A small image classifier, trained from scratch: 195000 training examples.
Rows from block 4 of a small image classifier, named by matrix and row number. Rows with one number belong to one neuron. Each number is 500 + 40 x the weight over its row's rms, rounded and kept within 0 to 999. All counts start at 0. Numbers have three digits each. After the name is the row's rms in percent of the matrix's.
After each neuron's rows are labels from the 100 images, of 14848, where the neuron reaches its highest value: "top examples" is what is common among them. Only what is clearly more common there than usual is listed. The data: rendered scenes of coloured solids on a plain floor. In brackets: how many of the 100, against the usual share in percent.
# fc1: MLP up (model.blocks.4.mlp.fc1.weight, 640x160), inputs 0-159
# fc2: MLP down (model.blocks.4.mlp.fc2.weight, 160x640, transposed), outputs 0-159

fc1.577 102:477495580512445520488485462561557467502501511514549554488502491531485518478471472480467476486538474528500524535428498521445434547513496495502581515470482470462471540542452544472472503505510468533480556531488538476515458475559436501508518510478503513517509538460469479486511478507479491511445529474486452540429515472435475548511590470415477555449567447661539562445529547461530415488473526460475496541454455540514523422425436528489498503448499499517488488584437480606489516493453476
fc2.577 101:460492516502490497469465520456446454477454488522551528505467478418478548581466442497506476498516544515534489489531527504468462519529503527459558539449498535517480512529474418450536578469487514515455451415537528506494495505524436400485484435481447507584519501476534529531540471501532501505436546489477557527535489471523514543492565537516477482455400463415522459446493494500526499461497470486525473495461506531523541493595431591468509530509584528463473512405445536438553487428423507
top examples: yellow object (65 vs 22.3); its colour: yellow (55 vs 8.5)

fc1.281 100:450486425567511560533471472528533504493441510513419545495543502491474463445472515492491509568525548554512532503485488514516535512544502515465495399485500519570521470449434496501487549525479528562503509543495530524532458527540522522486423484593528520538537504448533504392475495511515540575451468496443484514523472440462531502534521485426548488484490455407464486552496426533532555477458493489540488511517513470554487394518471520501523539558507494488491579612498542492553521560589496
fc2.281 092:510525497460592466513495495451474535550566520480481494455515583477430465499495533507478526597500484551495512499553485500425410533420511536484526532466456548502480533514528469588463513497511555479477555501558497514537555477434541536524494479504452517503437405480506543524518581515457476471482521552523550455504511524480521493541505479507482496490513501446505519513433609476396498453466581474526516493531482504500480616582510490512499534476510545505559555551493505499428443544484508
top examples: white object (98 vs 22.4); its colour: white (92 vs 8.2)

fc1.489 104:485530481502553435521395409507552484521494537492504499427474546499520536484444469536481475467451497585481531516488471423479486570547503535505487463471429511564537488439434554518481532481518568584479482554533513528485483498565554538506537464534499553506531493462491495546445518494534519548513475497463521518529486473547565524432541556515551446508558481452489472486423454529498563488476481513490527529531428501487440410461469562474475578556447518468519581484449515554442485491514488
fc2.489 101:458510523427498489488483558454502425529504521508458512460499496441520518498500466497503513536495495506520575525448559486552523452445527553488491580484591514536465515506561450484477499489515462466482461501530533472503512504413509518457418511537458590504470452486538486506504563480486487492461538480483517518490504533475494540459524577470451471409501526471448540499495579531508579499471549512556522512479476524516504580536538611551576496447481534451568584509592480505443519414439475
top examples: white object (55 vs 22.4); grey object (46 vs 22.7); its colour: white (38 vs 8.2); its colour: grey (27 vs 8.3)

fc1.618 093:582501475460429527517538518533526569505530500557521546504474521582568554541516393488510411475467588473494498479473461481456452538453512497558535526432491518501523454480506467528480543526481505509503516472429546479483530557427494536486503418507428460519480477530524515550456504439488497509552541474467499405482460549548546566522520544504491485532471472510486530477463550504503461505445411488462471485607547523543486495440496496524490565541485541504482465489463508501394468518489430
fc2.618 100:571583491469508533455538565515503520521454484466464451490495485473483518478534499446536528566494544485502541418499575549515498471437566472573495571533583464494496488523516498487543502484476518524540530506496542491588556491506549494589420560532540498535451475419516500538485527429481498447513406510470476495481507541498526479532477498575446489463466492483387464522503496461534464522503433474536501508477488586472433452437489468502517513459454492508552498547481429538420474484535545
top examples: light from the left (65 vs 24.4); disc (41 vs 12)

fc1.95 101:517553539483471496462559508506540488479438532518452512466482570518470514468491549463502508484488478543468463431509469507457465462474543515531576518451450416528447532416479476493492537424542409493466481483466541525508460516556547374570518554523534506567522536473529465517553444493464545563521503481529469463491524524606469452507501572517547549496439497590501524469508527436502480448494460482499468576508486531520518482592517485521436505502551484488471485500435501522516452531442445
fc2.95 109:527450523471442473472482492507539510457567534477495450477507490463488450498477469521457492527483513587540544523546469531401459466505530511520590508457469501539513485507459538500491465541493438505399545481480562513458532452428530516458453471494467523482450453467459512537487484576527515532443515544553598478492563480568508523471560507488526502526516494426496476535549534489475442479467528466518541445546525434483508575496559459501446536570462502523512555536478493508422526578428407
top examples: hexagonal prism (49 vs 12); white object (45 vs 22.4); largest object: hexagonal prism (36 vs 5); its colour: white (25 vs 8.2)

fc1.435 095:479570481402600474498512505461471487431473501484560535476457489526564527453439517560532462470447500530504469509512538539523555518423473471455547444523446498508478465482488473487428564492542523520503534535495435474524488550482481465468539469500463510509539543471479509521446498515477537515440493461529562459444523553553466383531570473473454484536562504540518461608515460443566523517498464537472492470555499525501512545532559463486412565513497500509463510493513504551442437560542472
fc2.435 094:457473528546514445510390528494521536553489511510518450569502439496487498527569493462485558525514563534536492578456479502545564533566485545440521494548480455476460579537562477481479492493505488511483464481502524495504512505496446500486477456509447464483540552484509466465467472480530528498536554444515528527463529581471539544453487474479523455433539497604536465480455485467518548486462483475476527433501454425525525530565475590471481454560446462521535465416504629494526557450508484
top examples: light from behind the camera (79 vs 24.9); count: one (47 vs 19.6)

fc1.226 106:522520527448492536535539526508493567513570505511474539542535567448487505520449419541493446443519538514468437474434559432452503553511517507485530542507466462514513499506564552502557505426508525504436508534505563488459452562498481467537466476498480551460498573459476536524493505484450457497485523512541504557494455423497456453458552470435444470453531463524487567465442504534508498556442472458460513562461473573479412495532499468551506557580442491529513503552486522466423539475529404
fc2.226 108:531604479497539452477535460461525516523419493494482523544514540526537430487450506525506499482478540480533463479518530522537517533465501555541534484455515475526524493519462507451502484510439420483556520543468464499516554491421527504578490511448483470545487548402482497495434513500485509503461475458508396447507457528568481539481518504560399480499498477495463512453567538501476583534533531451561497580443480598527459480503516482567476504535438525505596476588497486480423492474482513
top examples: hexagonal prism (36 vs 12); largest object: hexagonal prism (27 vs 5); its colour: teal (25 vs 8.1)

fc1.453 103:498504498522596593465547503564452499528442549553490474473441463532517541523487491449475441506513486513509446518502433424555478514514526527508478485531556478566509470572505508446461496528442550499479452484555411505414489502483495487432529498542505535501447466557504460439473458523485551485505446525480475559508486470424487453535517478484534509510538455483506567498459552523470458488584534531535429563491482533557511432565582480461523463503412545451469537467463490542451532459467485
fc2.453 099:533421463482410550495478467536522480424507492485478436555483492466542450461547567491545505568528479509491519502527517461510560549473465506520529467572553442533497482539403471470468557512521583469518406501599552509533542483541522528563502492537491419515474485480487557505552440505433515476528510446456508517480551474473447562498486538476451480566542581462429499485527530482554567470550489471533560544530464583503447494509456481541510488551486464497501534495481492469539484535474485
top examples: light from behind the scene (69 vs 25.3)

fc1.308 106:510471490515472460543553515464560471415482541503486563467489469509456444499467492544499552545467576513496500478559459431527454512565514439498550468515552458543493432520574537468458558453528497458457475484529543552482479580491558484505529509506518544499472490519503512422437481536490501549485494585496464518513415583456469551422492584529491486475445503493454452425475492547526442456447516512506485532479482521571474471506515442505508425524444472503606501534494512540541547455461485
fc2.308 105:408517464519464505457602467509535531537505517508486562551550473456479492567565433497502478467534557485536483458457497508504504471543527442507557550537480493478494452445438487575452533485501514529491515533517546517512451469567546447488533446488504475546491465545503508539497495523519517470537458577515514531560533459498515352506505550508513498534465420518438573427525477462481486508586471585476500462483474484453533523515526433533523526488440572499566471492502481500404489516467518
top examples: light from the left (93 vs 24.4)

fc1.31 084:554538523395481499454535460537536481504537497520484575488538508430552523429456507557458447485417510501445485533516517517448543460545491493469521515466585489566448484487478514447510497464532514544572464496490534496430517474520524503543515479590511503519477518519501521556425419476505560516438536544402492465529494512463481513515532473530458486381504528504518557465480527540505522497520530521449495471473528468451524528525529544512458507522450468544550467503485493534432533497417369
fc2.31 092:496598521507511510554547403481489481435492494518461521456470500538544454479499472465512453516450552503565488483577561495534445484480499493450525537461550482494525460563468494480547500469492502430574468488539510525491565599463492457517517462436480486526513450495489501517493509492540495520469461534433492549471481483452495438522440511431418494503468480492480494519516551488471575454584506503507453501441528586496426467506464430605518505461507594525484465490514562477470466432433540
top examples: light from the left (56 vs 24.4)

fc1.160 082:561536503563404515508497519492507469467521480611544473553444532552471449491505498552465519507467529472524482472517514429495489469516562558492525547500459514447499536503450518517419472530516432511509481529476493545599442493510475566458523542474465513510512556450525526541458510470524499498544489444438557575535482516514554511445484542558559475468518492521459458570444507509489516443450493440499495507578442425466517527434493488469564527502436523497429435546517464516468474486476397
fc2.160 091:536544504517513496524448483483493511454462453498514407518490540559528514513507529518479498430474504486470520590479506599497478453466567554429540519477512472396565486478486486520553475520456453478503506448450469549501558513513460498461526616540487457510551498473502502404522477496469522581529508500524550470488418597526572547512495551555512511555557497538551495480460466532520478559490544512527484459504481557560500492418477515559503512532458488447483487451553458554521461438470507
top examples: light from behind the camera (64 vs 24.9)

fc1.508 112:528573476445447522555546435482497514467505470557565565549548565452534528443515468455534467549447444478507533559519484457492487482507540450542530489493513455488488490452462491502447496514586527467462521502531565459481478589477582546533470468575474444482469554503493557464594489500511522553461502456483480440464492470529563470555507416459497464551502517518486467484468491507454534494574478472551496481578494482481542488523496466463482418488492473531556564467534521491403432466507523
fc2.508 092:473543475488488526474572507492515501529516479517512519465548492553448513480443529512427445477507578511486541475461514512499513437602495409590425502474484518426426513544505448561431431487523449518452525478473514472509538485583514480401511494456543500475490538547521557541513540540513483536477557570507516430577520521511478488576524479501487491542520493512475477498498480510535569530516407480497492561503491483476504517488408491466459600531433550528509501504487600500457491506482498
top examples: light from the left (85 vs 24.4)

fc1.602 103:509535550426518493511445446529552590520399486519456548436511515489532503524466505515422518522469421545503487522519570481498549545427486502508493507512461500519563490519401521521509432540520525447528496545474553499499492517483592561467491430531454584475440455517528548505448529485548506577508497509516462512482438526494591517472525503494496430500557459503479447451515513501503575519537492445499413476443554543493440502460491501433535517517524448487483518537453493518464419544526493
fc2.602 100:443541466549507447461496525451522566487466469553510633459527618459503442520480486566510502469441501540509547497475554544503489443486519499522444557524455519556552509444579518508499482497540498490503521516478458460503493515465517448439551593475429560550573518474543529532511459531434515500436499521491561457526467454553487541523542483530482496523506432459511405513490546517494525542494493518481517483409461536462446563473458522447464494474540501511532560547498516507502530554463474
top examples: yellow object (56 vs 22.3); green object (51 vs 22.8); star block (29 vs 11.7)

fc1.89 102:488467446479475508540522484556620549515498501543518515509554446469443467457476535503537411492479494514556519526442432464550465553518448488501538607527483428555586476545582513527525517549489540508501475508481546492505459473538525460465479525537474485515499429457501546529478454492499456532551453528526490535479473506533506462491481551450551545520546521372467440478490482534459467552461497474483552448518516501514462517469522494527475526497429524416519530458492480629456467479501516
fc2.89 101:512511524516537502525512471528547505512534524494464453517504482563496517475523502488613571480461471495486495520545433473477495484453487496509477458451464489529516474496413521536533457471534478526475412543466526513515496500525490445517521451549473370506507436522461468487457520486589492499517527524461482575487551480444495556466524485542521529453473448434497528504477466512561505498535437495536475544526461487456499497465473483482512486474445462389565553420515476671481477458568508
top examples: purple object (82 vs 22.8); its colour: purple (74 vs 8.6)

fc1.623 099:495529532476496523542523425458518501461469519495512527533511439461478590459485539470501550469486487486527507446536470517517493473555546522535547527539466493479478511408499424481487526425523481560487426507469453479491441516489547417528473470541518458578494535504494453547467430545497561612500534496450472489488489461580501485534576464514462467529435440482512526496481560499505476504515463517539485607455419495497515511621457465537438484473539507470508460482505556450565554506479466
fc2.623 094:526554515542545470434487492462554479504526494468526501515541518518383415485494520464470497524457507487511531516511483501389520564469531466537497491509510506459484476529499536538508470530479467463509534488492497493565470480553507526450458567503478469436516479407556569500504533541418542481469481482539448486508522547571544523441558513515461577497527433548519428548535497489453466450481553456535477440509540445450533601407503481525421482475514539554442506559545516514505473544447516
top examples: pink object (51 vs 22); its colour: pink (34 vs 8.1)

fc1.426 095:488489528535422508474433452457508492530495504527475512605461504438476550486548530490464524537414566494596460569546433514538528456528502529515568511497553441477506432472499527450457524445484439511472471482509581468538541470522561557426486455479488525556531557534433494470493514529487530530564501429412549481517459437485504547563517495466481493474536546512508452475486579528570543536503507491499474527501478502550528482516497550410500499427461542481551479481480518476430485478495482
fc2.426 101:498543497494452474538481534464506467481469503559523473599444465556442475525572502526529492586447517485518510499468513539527593539524509622477488533538547470429467561511506424536551499577498456521473490525465477500512457515535462523533455511606520502519551491453517420497490573503439544521506534514459460453478471533474502546524523540496519518498544510469541468380488483531525506512518505452533521476604554507527490493431561455585477508556491526525524478438493563498487505499495516
top examples: light from behind the camera (63 vs 24.9); jack (37 vs 11.9)

fc1.512 090:468596588517470519496424426523559465431472590481530510510496527511451509473472542524417430500586518575524530487533564545481484535561544497513507475477492429459479516488454502474459454479480477532495531557517500557470502535529478452504483486482552470482424459479493462474530468497469491519461488525510477565517469532461484538468627506511495541512503427602488547549522525526477433497493483456562525487443437506480542402463465490483497484500533517500484455535458473587472464518496472
fc2.512 088:506525528536461443484472475494448468493476526516495534500469441441539502516427477510562480470520524452534470498610466438447435541524503549488577491441497479508520502581419445446522572500444550521510406484473514464523509514414472383524440477499481458567459511473509513496498479466499498440480518504471463518562502451568480457502462534515470490446449427438479505468514514516474499459529474528537451551459551496558534521479472498534563476474501484488515540456466492380522547448488515
top examples: yellow object (97 vs 22.3); its colour: yellow (88 vs 8.5)

fc1.592 084:557533461462584543526485553532482450464513512563538540442452495467566585505523475541509454475513553503542498528522477495498467583487499468471497464513541488506450510424532514469510507436590471453503505508521547486484464580462537402443503421524501480462491484491532526539512470472498542528448554548490507436488429511500542598496520471501524519405408469513531491487495517587507449565530519551471493490510480473515375488477502499503530491462500451444519478548500457534427495547502484
fc2.592 095:447584512489476450513564400515527524570510492472485475482531485556466528512556483482494497478473598445525489451560516538526466489535511439482476493528529455437501426531478499505484467509503493469555518521481526511499490511451535499464502523515519508490487460464502442508508507440438561476641402519467445473471454543484565347538503514526464504459504522529545497469454545503494542520576437502530465534512496570454499501484477444562447575452460503544494497537490487509433504509482482
top examples: light from the left (95 vs 24.4)

fc1.541 098:477547413497553522561484569458389463508530527501551495417514493502559476474481481530454524516461484438453501584447531515538571461453433552491538429551428480572498444553482561493545509482542482501511528502559516465507432488549558467458478501485429547535597479466497539526448441494557523457471474416458510507559498501499471431519485480484518493520478510450524503479536508529566544529504487461542532497502531513529472491541505484499452471494470485551473471588487488450549423477501471
fc2.541 102:470522513511488504463495459455452475415434540581524489466438445509505449497526525519518476479543462527547487536471466428433537504473505549441613543544456527553460510472484435526519516527483520548453453468440531540540486536526481503568437498500518567475427559495495479470508412527501497488477492509478579464518544462605479502558511555513507531463482469439514423501487573488476503464498453572537511542487516468524524590466513479469522507478465498530518480617464493455551509468526475
top examples: yellow object (67 vs 22.3); its colour: yellow (53 vs 8.5)

fc1.81 103:550517501437506512505565530559498536464532492495555472496501567485472531474407465488481447427505532474428451532479496500451581575529509462524478398546511510509510536548523516551554458373579545513484575577565487482496531542467456511483445517506523479514520538504520463500457426532558495511462488487458496538483449503519475505486536448495527490446467440469466548485403495502543516527443445433493496470498459552507485465452465517534516501521455481470507504511586534481473503471601528
fc2.81 117:552542538519510397507530476505501550515538498501492490503595539546480483510413473538470515479461526531537501507537466536493425472452572536524486482428470477541527482510487489457548479490462389492528532562421531495522584487411524536478522522495482512453460508484503509528425493593547550529368517480552539500489492479556557577469512504587498465470538539496510497525581486490487509490498529452478528514510476475521494472466529497530476494532505474440576519499440469471438525481412530
top examples: hexagonal prism (69 vs 12); largest object: hexagonal prism (60 vs 5)

fc1.530 094:514495526434464543492574493534510479497496504558468439432479427476566498498523484540472483533529491525540523520484492546484578529469575521496525472560547493461554503493481579472429591457477452559447498482475572491576444587493562508506483505540471508451445526409482507497503493475539492477493454481515508490485368489481520458502565458493477538474453419517488473524457495505461533569475488546539471471544548506500524469505483537491554528503572578470445455484510486513440510465534410
fc2.530 096:573525512514542511560487452564479570389565489531473517495526512526528553493565509467452501496516508450524481528522398532484611596453484546541465447497524491533550496513469501459527477430508551465558549532446512515372480547476472549509490510468518495414496507511452384514475508503502460513498499518468534529474473465538478509416483528508445498508513513504428495533553488540464507505503508484476554441508441495454524530487504490549430471502561551459499457484544436519515470518525471
top examples: light from behind the scene (75 vs 25.3); cog (53 vs 11.8); largest object: cog (43 vs 5.8)

fc1.191 110:437522498484498507551545499530486513450483511443463519532453497534458519573461428466470528407508546511479501491502520464512534553458501430494523519501460426510552499468551526476486494565505574482512455545473578456483537497534505561480469550513489517545393474500492456561463475483498511505508543506449549561473499572501451448460576499398510448507583499472496492506494449568481492449491441479530498415528509533518558467523527535440508546580433469444517503494503529531498537518523386
fc2.191 117:418449536557466503497549495512523519477543535538441591444514452478502506519449480490485541504499481512512530458502508519538484431571512411471497496535498538587517415524422569482569479541511554529478538532527533504558499487494546555536531476436482461503508496548457522515532409513520489485458467512473582512541556429525559505487464518509510479495493490508492386594570543471449413481552463523528483489503467494425458458509549457442504496453517530495479532493503456487473468562487559
top examples: light from the left (93 vs 24.4); dome (85 vs 11.6); largest object: dome (76 vs 4.7)

fc1.187 120:470505543465418505494561547519515507598542510487449518510460476477545463496484588524458557464408486466449418501518498453492486443506497530566541594460491498519467468516459454569513537505493437517517511491537487475480510474585488486516529484468458470458530531484458497521474527474563562547489497512524507475430517510574573436514502438519496528522471511462472442551531504479555585464453493449500490431413513541550551472506552494520437490507481443480576485477488400441524464484517493
fc2.187 104:509462538535420460479568503489554465485540515573501450466493501458519484558487598508508470522485456501545530506534526455542554455501454516562501573491483552489507509487481509488510537529516514505467462514491518526528504484439479520468552496500508503541486493546565556482490537460431469449458453512454525534520480614538516521542531378525462523553553495453413516493494541511513530453507523573536485452462421497476506553438459514537455498572521516575580531493512539480590483579526438
top examples: light from behind the scene (78 vs 25.3)

fc1.591 091:523517470471504511534454452478586518552512508498455571525527492467496488450499422499539464465487628477485498447475445433542490519512492461505567543503510473593518408574534501455510490488501484444486403451448477545450469503457486504473458440594475568492523516519507514515377460506509498564507444556479490506505397523452477491508501473522532598496558507517485507414500476555487523531502506508536558478530496503487456476451510536517526577546480532519516543558504485487478494489498503
fc2.591 092:528482512444540494493470521526520468463460514511530490527430501512497428448503556462543516530463463422492523522530527376510554492500500389472421478484502460480488486518442486564460461402484521479494475421518508540556464513497484524474453423527542460462482454531483483470481465492551502457453483537539480562477481440485431486502503469430437596520481406511484511470510549469438462495525511521544472532501457553524461497457530532512475467399453481475504472557525425488497458433502468
top examples: purple object (96 vs 22.8); its colour: purple (79 vs 8.6)

fc1.372 115:514551509521550463464530471480504503487499498575475492580548548522507479489456465468519471504543472485489445502463474460508414474441503481518483549426487475482504504531507513532524486467558525464525452486563529470407484463581458461593529497601504549491583489540527478520496469476451538520439511486483431491426494468479502490478522544400493494483505438496515425566536565473521463409595503537453529538490486541565517521492556449568458480546492484589511425490490457494496508510476488
fc2.372 114:441459491593523489497435512544519553482465504531495499493669529508509481503460489488451489456546492506510467542415431487541423485431514501540521554409514527477477519505497439561543477508524422493443549498454471450468487471509463458476509541469474538449490525538462507520515455560535459487489532463535572425525505489577538522477525452544486471469530443483468496571551451554477515521417457495496531491506465450454494528564464485479462511576521523509494528500520553496514563451538514
top examples: hexagonal prism (39 vs 12); largest object: hexagonal prism (36 vs 5)

fc1.1 096:541516363473530491522533524563489516443500488492454550482483464512553536510526489494528592514506440473484511502493436443510462525536545534478516567484588513543472503496556501557548574531502467522503507481452584452442442497516532487538471489524515477536589579476587439540518481462507495497533469510478506509497516484489501476525483530524535442531442569454565494492517467503529593427548435469508539483530556511525472496563499517492499505499392534476496537451505488415502544418478506
fc2.1 088:474492556535552511485501485530539412502556519478514486488486381433471520455501469518527480480536506479556526512528497451506536511534523514511522489453499537483409488497424432534517572446490530516499488568482516451530513481483493509448465472514493483503486528503531542453519554473420508499444488558568487534499515479515464482535505527499536551486505494501502469487489555461423566485504507540481509548537402550543553526498530478504646497452450519447479542408474522422494579408420506
top examples: yellow object (93 vs 22.3); its colour: yellow (88 vs 8.5); count: one (40 vs 19.6)

fc1.438 094:556499526497520485562577553516485531454475499548570569426546551448451532554466512490536503454452504464464457568461500438476486488502541504546533568495489514533501492542463601498460505489520486494517453524468456480523453486476464510483488473525450445558486505442465518484554452500474515530472407587456477446437482485459516425448495460490426500519530496522413504425482518452577571484450474477477514491491505538498528463549532521502449496544450465566573491479426515499593480500485521
fc2.438 097:463501422502521590443564439535478534508521483515529595449553524560525488499455508487528431533483574520597506458477490462564524485551478411500495490465520558527458430462460463546472498501485493529545451452439446496514504506540462449523485523486509482496460491494535469548484496477520442494473443527516525478544519469429516433562483417472506506556456497502454517467456491519533566464495420569541469537562460492507539478535538476449420590523491483504496498518489520451446470519563559
top examples: light from the left (99 vs 24.4)

fc1.346 098:511465486517446526517513492493508554530468483571519448543505449539534523519483494406512527488470498442521449488519508558498543454419530470548547498469485541542492521492492512472472501485489487490463389564541480452466501485558513499553509432502530449540543478473594482493413561491448532534438481543528407530477499469467547522508538540399535502523438477500492474559571550482577502492557517486436476539489501517507492476527536430514451518537436520542468446595495427509474472516423520
fc2.346 101:509449501546505502496485459448511537427524498487486532440522477530490526500459468408461509477463500507455478520486450471516411497489502494560503529392499533505523476501528463537498447503541507561558579493506552456466451524450459489480456505489427556458520536544409541499490451497588478510471499491550521504548516489537513510429453484522482482509509434481496441554537519576420491501443587493472489471515510463567503478503504550480438545537557480459444506507525463524591611540418510
top examples: light from behind the scene (82 vs 25.3)

fc1.434 108:523581472470508469520476482533507387468523535474553469533503535552551635513476528472438529501484468403506508517610510550526498479525528544522539446508513444478441564447519481509499530478485515558513543509523512495500485478537478480476546493533513400537520526475560469447531451496499564526481518481476461500423495475527467514479584452486467408487460428520500514477465528465540497436491465464545495445421498563566536468583455523497467456497521540523506489447503518444512549476495495
fc2.434 101:526561431555574441518516512469557478559503509433510501492470523483477375455469524529596533463427452499506526523588508456539527453513517496513401455449509510507567509574456521551534437485479510476523451513494432476568501482456494508500538522496461414486514451502478522445485501510511497497517466514536460435517469517515485501478521490518469610502551432502479489476480568500460512541492425512545471571461501575488462493418535493553482467466468498466507496543522568526487524454514554
top examples: purple object (85 vs 22.8); its colour: purple (76 vs 8.6)

fc1.204 107:517556450530508534465489472504562491447452507564548481532529506424454431511479490441486468506434509476529552517519451552548531508525443491520539517542514519575567487520549466520473421480525531532540445474541580452468434452609524505497466441501482431508533458505550489472498524522501534576495453380478529444523492497515487498505494467495441587465588576499486518480452423511541520478519463503533503530482541459533420450446496488522526492464472484468464545530535453521534445488510518
fc2.204 084:512424537476526443516515504501558402521573515506526437514536508547431462486493551453539505499383494474478494538542496507489521495508508502517441500519487546506510487544474635515461395461476450501485441449443465496527515509430479529562533571564517450468529413484520538500481463559515520510522476482525514522538521491483465565543548454489515575508516470537496504468510607508483464474464538522534521468480489463463525573433570485492399529490530544494531510495508526554494474451487521
top examples: purple object (97 vs 22.8); its colour: purple (95 vs 8.6)

fc1.155 116:503549667537493453452478468480542515504465548525480468530499526467405509489464487513505453565513465480589531522527561524573510525497526492530526416508512523479545521518407464512451463517504509447494460514507475565487503488480493479534508425455524440509419409494466498438463485481471493546499516487540464492482502522494500518520529419498528543455554461481451509530500513481482446537478479459473514530500453456481480469457462501526490524506612454526486433534476523623511544534566461
fc2.155 107:486503574443507508484472519471464486491529503474523521490515416537478488429495504492506466509585581454498490493508572358518529429528525474500462467496519521508444452481374480528498571477513501545510462523528510522575530482541513554488531462501455456488467507555526531452502538507452466493530530501470492508507475480496488483574451461480544523478459458523468489486490522526448493433499484484479544583531434484620517497543520492502589540465433487475488511420446533404492567461485521
top examples: yellow object (55 vs 22.3); green object (55 vs 22.8); its colour: green (42 vs 8.4); its colour: yellow (40 vs 8.5)

fc1.455 105:453605530496532531490467512460492472497445536562493466525503463543455512431472539519460559484474493546554553465539527478545493469457425517549581509499502394534483506522473548558519442437482423446469473455465519519476440518550533410541577512525500489565575481446536557495460483498426528510442513455469491500470465518574443477474532515527549547505483474482506501484559532508541434439538513535488487495487505542567546484538534549535448532473524518511493440500471411507541510495447518
fc2.455 111:548573532562481492473513469487505495533487527539502494519530476565490518522485508524524518522467519557538496549523462567514509462428549578544546507433460481521452463511495475460517480539445393524479511532428527514506530513467535477506542493511516511521513512486448490464395502532461516496409486456535488431523461511571503528461526524553540493472523510499493477495655504504469553536565559495538571519542448463518502496480518471503430500533454500491580451537402471465427498568446550
top examples: hexagonal prism (53 vs 12); cylinder (47 vs 12.4); largest object: hexagonal prism (41 vs 5); largest object: cylinder (40 vs 4.1)

fc1.581 098:454475511545510457540442499509542479504486523491517602588425433504576547504524556537521474542431531498514560586495451537533484475488473482522509480497485568465462506555480496489513548500527493556522536432588519441526513579521526509476506492529519511468419494501574503457528493563508441547479509514429532471463481508456482532525572521473515529512441504459479433449454535549471504518472482467458514523502503484453505514510436556404409466500550459413527522524439538454475520497565486
fc2.581 106:501490475474453475506593464485504421512524489557527429465576509529516470473438586476444474575558544530546464481482528477557485499501480497499471519493504497448444479467409546485432496525496423579522428474467604544504536494464521452579500488488485449527532542489531529501482437506485479504500466472487479475474562553551513517435508545540476524514462534495470467502493493558513462521561470567514507561497464466518520502532439459450494504575426435558508448527486494476493613550505480
top examples: hexagonal prism (33 vs 12); disc (33 vs 12); largest object: disc (26 vs 5.1)

fc1.381 088:474509451453427526505497502485561540428478500551503477620460476489475507452447511516522442537482469518475509465552482539487527499509422511493506441465542439533516556472418562483412438468482519533552532461484522578533467517534473447569493475576542549502449478492517518526501533557504552464490550483468528497470463505468530579494585540439415536559522426584468482542507487489487498524552483456496507571494559506500457509467512500437511471509528454566466457453525473496493496524536434
fc2.381 095:518504444567501531500470488521520504490509528484496544472501468491481486496442530504418503458445525463529518502530499439435493519474524491500555485548529517597536466532508541495512515528501523501531511576521470519526544483500511515526372584457472494574517604448539586545473422439541501486472475587455575555487473534577516454459511465484462478507484479485474439539512529489488529467505495517471519547396490484449516571451492597568467499487444543478467491427539474513519496443497540
top examples: pink object (47 vs 22); dome (33 vs 11.6); its colour: pink (25 vs 8.1)

fc1.225 101:562549459441523533469528470504513584474546536491535470504474594542491522520424471452552477452479518494507469512460441515481529561569540475516524476540467459471484493492503502513510453380570562539420552550483568530541484519440480487476462437488507542489555522500547447492514497456464479551453456470472528521401504399522500526436500527467523478451484521482508575457412467472535545533472465483529459541524463496512436492500500522507552518490398467531540533500509520506467561482527545
fc2.225 113:478513564558471469437515482476523479566496491514459477518650520499456470547443456507476505510448561488497488510499476511541459403420487569556481491479494449471480511529493480503479470470490409473468508561503501498508480481379544497478531548497475529481494531543526502519511502495476516495456595380540480454546516530511488571439485510553521470499473481510454497543526582554496494536481556503554550541511507459561500445536468494480479510536481483521588574468480471524460575497454497
top examples: hexagonal prism (48 vs 12); largest object: hexagonal prism (43 vs 5); cylinder (42 vs 12.4); largest object: cylinder (29 vs 4.1)

fc1.52 105:478524470521584572499551469515442457431483502495481524470450471476546512442473464432523494482505510548467504512444477510558471584551579507494580487479537478532509580537515523501537565486479520502560500541467529579472495494462534475491575483521498567508498460515560533502487504483581516555508602472487493441509486502462467483543479448437455458496481497480401498514446497513492492455578417488510435543456559536518439465472472538566480551481543486493523418527454434507521436477489505
fc2.52 101:536523474461479484512442538413575461491497494459523456502509529540534469438522432458539516569529533486504512566449479498476471510500491565481498523523510526493501611500543478502565534467556524451475525483585459516472531532570469555472462529583505520441468551533463523477454538572532485481496542462460513511528527550498492541450519518565470515447531489508518474467455407545507505490505509450473584475461560557531501441420566452473543482511444439468430448489546516527531585525528478
top examples: light from behind the camera (65 vs 24.9); twisted bar (33 vs 11.5); star block (33 vs 11.7)

fc1.228 102:511500502447555499549394583515513461491545521473488473510483458488539556485536504527483501536525542581462424585492494417592519525485508511488505453616423442503500503529483551504511423447481527537489544453482510502532541531512484513520522441509436494484514518558454512555471516478473535489469447381533566510426511445481487458508503445479522546528558438553503455529526492573503564510496523529498511491499555518505504447563503470517434493430479484473533493497452454493434531495459532
fc2.228 100:525514548490476483457450485463517467553518523561489501490514469520542545530561584469562506506420500581460490554432445467514513580412493528446528524530439451514508540443508536460587522458488488530521508470509465482495551535502472562500420466502573541510488527515492449445395559540506505494459468481512519538461508576494423521532500436512467509475524512563569468424509504486486588520539504531456533452457474462498542573441516557530519507568470532475531471544493526500528519451481481
top examples: light from behind the camera (52 vs 24.9); disc (37 vs 12)

fc1.639 086:497532570504468522497484484456473521503547560479458563544475551535468416442499563470491478449488474571558474493494565462536501468505542503455568566500466398472476492500592496460495464472495447534530484494533509490485483506529555424477490527552481558452451474462469377550524486507518440525475514465576524534526522548479517497561530517491520569447496510596529472451466499493479494424508508452494525497409483494510522519607474505451486498472503465507506459493553463414540500438490492
fc2.639 089:535505521440495509502491481505612494508559506487568488496561547484489505511529546476522536515528488483461549473521531510476475424458516512515473563580513467451490509462565485560488512483501510525458472560521493474469534493494504568471476537598427533436479428477508493546541600468499515462591494520558526477421487529443534413447523516466460458488490568468526473466503501461514448522461519498561526541562496499528466564503566572510608529490466529465499592477524502561481547495531485
top examples: white object (74 vs 22.4); its colour: white (69 vs 8.2)